config.yaml
arch: "unet"
crop_scale_min: 0.8
blocks_per_level: 2
block: "plain"
beta1: 0.9
batch_size: 128
epochs: 28.6
lr_schedule: "cosine"
Rows from block 6 of a small image colorization model, named by matrix and row number. Each number is 50 + 10 x the weight over its row's rms, rounded and kept within 0 to 99. All counts start at 0.
After each channel's rows are labels from the 100 images, of 14976, where the channel reaches its highest value: "strongest on" is what is common among them. Only what is clearly more common there than usual is listed. The data: rendered roads seen from a driver's seat, with toy cars, trees and houses.
# conv: 3x3 conv (model.decb.0.0.conv.weight, 96x192x3x3, each kernel summed), inputs 0-95

conv.58:53 48 47 57 56 45 46 28 54 66 62 53 61 42 41 43 48 56 63 60 65 44 40 47 50 68 50 45 41 65 42 51 35 43 60 28 48 58 29 58 41 60 55 53 42 63 42 61 40 46 42 40 49 40 45 63 50 55 47 59 60 41 61 37 49 45 47 50 49 63 51 48 46 50 62 50 62 66 46 66 43 34 55 58 47 59 40 50 44 39 43 61 63 56 23 50
strongest on: solid white line

conv.40:39 46 51 64 47 60 48 50 33 32 34 62 60 53 53 51 49 42 43 66 47 61 27 39 53 51 50 53 57 54 44 48 54 57 62 35 37 43 51 49 41 30 56 41 59 48 45 51 65 59 32 51 66 37 40 53 41 53 63 61 64 42 54 40 47 74 60 56 39 46 38 59 36 41 65 46 37 49 51 54 62 54 38 61 44 38 59 50 64 62 39 49 55 49 51 48
strongest on: double yellow line; crossing stripes

conv.80:69 55 51 52 47 38 57 51 40 38 59 55 48 34 56 48 36 59 60 48 65 58 60 38 48 54 48 42 41 47 57 61 50 48 38 55 66 59 49 66 46 77 50 45 47 30 58 53 54 40 45 33 39 45 46 54 42 55 49 39 33 45 47 50 47 55 61 46 33 57 57 54 55 67 39 45 56 45 50 54 47 36 18 45 50 41 42 57 69 50 55 40 43 60 35 49
strongest on: car

conv.35:20 43 58 46 47 54 48 54 44 40 28 45 62 53 60 41 68 53 40 62 72 59 51 68 54 52 59 47 48 45 64 57 47 55 75 60 56 53 31 49 51 36 45 37 42 58 54 16 45 62 48 46 46 51 47 56 34 53 48 41 52 47 34 56 70 49 57 47 36 42 47 48 48 54 51 51 42 16 44 42 48 47 35 46 47 59 51 58 45 46 58 33 52 50 43 58
strongest on: pine

conv.26:48 55 46 41 56 53 29 56 39 26 69 59 59 57 53 41 57 49 43 45 46 38 45 62 48 42 65 35 37 47 76 52 44 45 52 63 54 41 54 51 44 48 27 41 50 54 42 81 66 54 54 58 28 43 49 60 34 47 41 81 45 42 35 39 49 59 56 73 46 54 53 65 55 58 54 44 55 41 47 50 63 58 42 50 51 36 47 65 57 49 64 46 39 54 46 45
strongest on: sandy verge

conv.81:19 60 51 44 47 48 61 41 38 32 41 50 31 52 50 45 50 60 52 48 72 40 50 52 42 26 60 38 51 64 54 49 36 50 65 49 47 42 51 43 56 53 49 44 47 57 48 50 43 42 46 47 58 47 52 68 39 57 57 58 61 45 53 53 44 49 44 57 58 32 49 48 25 49 50 55 58 21 50 50 63 50 45 54 51 38 42 40 60 54 52 39 51 49 32 61
strongest on: pine; bends left

conv.8:54 56 56 51 44 46 51 37 71 47 32 50 76 54 45 44 42 49 49 60 65 51 55 49 77 73 51 60 56 55 41 56 53 43 44 33 64 45 37 53 30 60 40 51 26 63 59 35 35 53 62 54 41 49 55 62 45 49 41 51 45 58 30 44 56 65 58 51 41 62 55 57 70 49 49 32 50 54 56 61 31 22 45 43 49 60 37 46 38 47 44 57 60 49 57 52
strongest on: solid white line

conv.11:55 51 52 44 50 58 33 42 40 46 36 47 51 49 46 46 55 66 55 42 45 51 55 53 50 79 51 49 53 49 52 60 38 44 27 59 51 47 66 47 57 60 40 29 49 49 44 46 49 62 60 55 38 55 54 57 60 47 39 58 33 53 46 60 55 57 51 58 57 63 50 48 88 57 47 52 69 96 58 51 51 28 53 51 55 46 52 48 47 41 51 32 46 52 70 51
strongest on: double yellow line; bends right

conv.74:49 57 73 38 50 41 65 43 47 48 45 57 62 62 56 50 39 47 64 50 49 51 56 48 50 55 70 47 38 38 52 51 55 55 48 40 49 54 42 63 58 53 68 39 30 48 33 65 52 60 50 61 53 49 56 56 54 41 64 49 52 51 62 51 44 55 37 49 46 36 48 45 24 47 58 50 41 72 73 49 62 54 40 36 65 52 58 56 45 62 32 52 40 53 44 46
strongest on: car

conv.13:59 45 40 49 47 58 45 48 43 35 52 50 54 56 49 53 53 47 44 57 44 47 57 51 32 51 76 48 53 66 53 50 51 55 41 54 51 48 44 73 47 46 49 32 47 50 53 76 44 39 49 43 43 57 46 71 28 51 43 47 45 58 61 46 59 63 56 93 56 59 54 53 71 48 44 55 50 65 45 65 42 51 45 49 52 47 50 52 39 49 52 38 48 55 57 47
strongest on: truck; sandy verge

conv.7:58 52 51 60 48 55 46 47 62 44 20 45 49 51 51 55 47 46 53 50 54 57 40 40 62 49 51 44 46 55 53 48 45 56 59 45 51 43 68 53 58 47 48 49 42 48 58 46 61 47 61 47 54 46 53 54 45 49 55 42 55 37 47 59 52 78 51 53 44 56 44 53 53 51 47 46 50 54 50 58 39 53 42 49 51 43 50 55 58 47 55 40 49 45 47 61
strongest on: vehicles: two

conv.46:47 33 41 52 65 63 58 42 56 48 67 43 69 63 40 55 36 44 47 54 29 52 42 38 55 29 61 48 48 46 36 51 50 49 29 42 43 31 59 24 58 29 61 46 41 41 66 52 54 55 54 67 57 41 46 54 61 58 54 43 43 46 55 67 65 42 57 53 57 85 60 44 74 55 49 45 45 37 56 53 42 68 57 39 39 41 52 64 42 37 47 43 60 41 80 53
strongest on: double yellow line

conv.63:59 53 47 61 39 63 49 52 32 47 52 53 30 37 59 47 26 44 50 69 55 53 47 56 52 52 44 52 42 68 46 48 52 51 59 48 44 49 50 66 72 57 62 64 41 45 58 56 48 33 48 43 42 44 50 45 47 52 47 50 54 57 44 48 34 60 54 49 61 44 50 44 50 49 49 58 38 60 50 58 46 40 36 51 52 33 41 54 56 48 57 58 48 46 49 57
strongest on: car

conv.87:35 39 48 62 49 53 57 61 41 48 43 56 56 54 61 60 49 49 49 37 30 52 42 42 58 37 42 56 55 47 45 35 49 46 38 42 55 32 72 11 51 47 45 33 50 40 55 46 69 72 53 58 56 49 54 52 60 54 51 58 27 51 47 62 54 64 59 54 51 44 50 56 49 59 44 42 58 47 60 51 62 46 35 46 47 40 59 51 57 50 60 60 44 54 82 63
strongest on: double yellow line

conv.68:39 46 53 52 49 62 60 60 42 24 50 42 55 55 37 64 41 40 54 43 62 51 59 47 45 60 48 52 36 48 53 43 56 55 45 82 52 29 52 83 27 35 56 40 59 47 47 45 47 42 74 42 37 51 36 52 32 49 42 47 22 49 38 58 32 66 44 62 48 48 39 51 41 45 62 55 57 39 51 37 62 51 46 58 51 27 41 34 52 31 52 47 39 51 48 76
strongest on: pine; bends left

conv.82:60 60 50 56 51 51 43 64 55 61 04 63 52 43 51 59 47 48 50 47 31 48 49 49 44 61 50 53 45 51 63 45 48 54 60 47 49 43 59 61 45 41 45 53 52 65 38 44 52 58 54 45 52 56 50 60 46 51 52 55 48 43 55 41 49 87 57 57 49 38 41 48 35 44 41 49 48 87 42 51 43 46 51 55 45 49 46 50 24 50 50 84 53 55 60 56
strongest on: sandy verge

conv.86:48 39 41 52 36 36 56 32 45 53 34 45 41 53 41 49 69 63 42 69 50 47 52 52 50 53 41 37 48 47 46 50 33 61 46 54 64 47 51 39 56 60 67 45 37 75 48 54 31 42 56 51 30 69 38 51 37 51 51 59 41 59 51 45 50 67 27 58 54 45 33 57 50 55 43 42 62 55 88 55 52 31 65 64 43 64 53 55 59 73 53 34 54 38 44 48
strongest on: crossing stripes

conv.19:51 73 51 47 43 44 45 58 47 21 52 49 32 51 49 56 51 50 29 47 56 51 62 62 55 86 37 58 57 45 57 68 43 64 47 58 49 56 53 60 55 60 36 61 60 45 60 32 40 53 52 47 48 55 48 51 34 56 53 59 54 42 25 53 38 53 42 39 38 24 34 65 65 48 42 44 37 49 47 39 53 41 50 61 49 46 53 41 66 56 56 50 51 56 43 46
strongest on: double yellow line; vehicles: zero

conv.10:35 46 46 47 38 58 48 49 63 44 50 46 46 51 39 48 46 67 61 50 43 50 48 59 30 42 41 27 44 47 43 61 52 46 64 43 29 47 51 45 70 53 58 47 64 52 41 56 36 35 49 49 22 51 47 66 37 51 53 60 61 35 69 56 48 60 30 56 33 52 37 72 48 46 55 48 61 59 33 45 40 30 60 43 47 56 48 65 54 36 46 49 39 80 42 31
strongest on: bends left; solid white line

conv.16:49 50 59 53 57 53 51 40 55 49 30 58 56 51 54 38 49 60 61 34 80 43 51 35 62 57 45 43 65 55 48 58 59 51 60 17 50 56 41 57 50 39 64 44 40 43 43 47 52 47 49 57 55 52 63 44 52 56 55 37 60 37 52 48 49 62 39 39 48 65 61 51 41 49 54 48 54 53 42 58 31 38 50 28 63 55 39 49 68 44 50 48 42 32 30 42
strongest on: car

conv.28:47 70 40 61 75 47 52 62 47 40 59 51 62 46 49 74 51 43 44 33 43 51 42 28 39 42 51 68 65 56 67 61 59 66 63 49 55 22 43 56 35 59 47 46 72 59 55 61 45 59 52 41 47 52 62 57 29 51 37 54 42 43 50 43 58 64 58 74 50 59 34 34 38 36 67 58 48 46 39 47 49 68 53 52 59 48 55 47 45 56 50 46 51 39 53 57
strongest on: tree

conv.2:59 43 62 59 36 48 45 51 54 43 51 57 60 43 68 58 45 44 52 72 40 56 35 41 35 60 50 42 55 64 39 49 59 48 67 43 67 72 37 70 59 56 48 67 39 42 58 43 55 49 43 43 45 56 42 44 27 58 52 54 39 65 42 42 51 50 42 45 35 53 52 64 49 42 58 36 62 55 51 71 62 43 50 33 45 63 66 43 59 53 50 58 50 50 44 51
strongest on: double yellow line; bends left; vehicles: zero

conv.64:53 62 45 47 59 51 51 16 51 53 42 51 49 49 45 40 61 52 58 62 67 26 59 44 47 45 49 52 57 72 43 46 41 34 54 27 38 56 54 45 45 57 54 43 48 47 40 53 33 44 38 39 59 46 42 56 65 50 44 47 63 44 57 32 47 47 38 47 51 45 73 39 60 42 63 52 53 51 56 52 34 35 63 55 59 58 46 49 55 47 47 40 62 49 54 31
strongest on: solid white line; bends left

conv.77:32 54 53 42 50 37 47 33 53 21 49 51 73 46 39 44 36 57 48 50 54 52 61 52 17 55 68 47 62 64 54 60 47 62 54 51 60 50 56 72 41 55 55 44 58 61 38 42 43 59 59 49 36 59 53 66 15 50 41 56 50 59 38 43 32 55 40 62 50 34 70 45 33 50 49 54 64 52 55 55 70 25 57 44 56 43 53 54 51 52 49 33 48 38 53 46
strongest on: straight; line: no line

conv.69:48 45 43 59 52 64 53 48 33 47 68 53 52 58 44 64 62 47 62 55 59 57 45 45 59 48 43 52 61 58 53 36 35 47 64 48 43 40 59 48 36 46 61 45 56 41 55 83 50 60 52 34 59 46 48 56 52 58 36 85 47 31 57 56 39 50 51 66 38 51 57 52 46 43 38 54 47 48 66 42 53 33 46 52 41 51 50 41 52 55 40 47 53 58 56 55
strongest on: pine

conv.17:56 74 52 41 43 25 42 37 49 52 55 41 50 43 54 51 35 68 32 49 53 35 61 30 53 40 53 62 38 49 66 44 28 41 37 57 57 52 36 55 58 33 34 46 36 56 50 49 58 65 46 55 69 51 52 56 45 42 56 49 55 67 36 15 52 51 62 50 53 33 64 31 52 49 28 55 38 38 79 74 49 48 34 41 54 25 50 42 43 51 45 55 60 41 39 57
strongest on: pine; bends left

conv.27:53 38 42 51 54 48 58 58 44 50 65 58 57 50 53 49 59 58 58 58 46 47 49 50 35 41 57 46 54 58 48 43 53 44 56 60 51 57 34 51 39 55 54 49 51 29 58 56 45 39 36 38 33 46 45 54 47 42 41 54 43 59 53 44 51 34 60 57 42 52 54 53 45 55 48 56 51 41 46 59 53 46 31 53 51 62 41 48 42 48 46 54 43 56 50 58
strongest on: dusk; sandy verge

conv.88:49 38 45 46 41 39 39 43 51 66 43 45 58 38 52 49 49 47 48 68 54 59 61 57 35 70 24 60 50 54 53 43 48 55 63 56 60 80 56 66 37 46 63 63 54 52 41 47 50 51 52 44 34 51 54 29 54 41 56 47 65 56 54 43 40 36 58 29 55 28 51 45 17 63 43 61 42 75 52 44 57 37 56 59 61 65 51 43 55 60 66 54 55 45 25 45
strongest on: car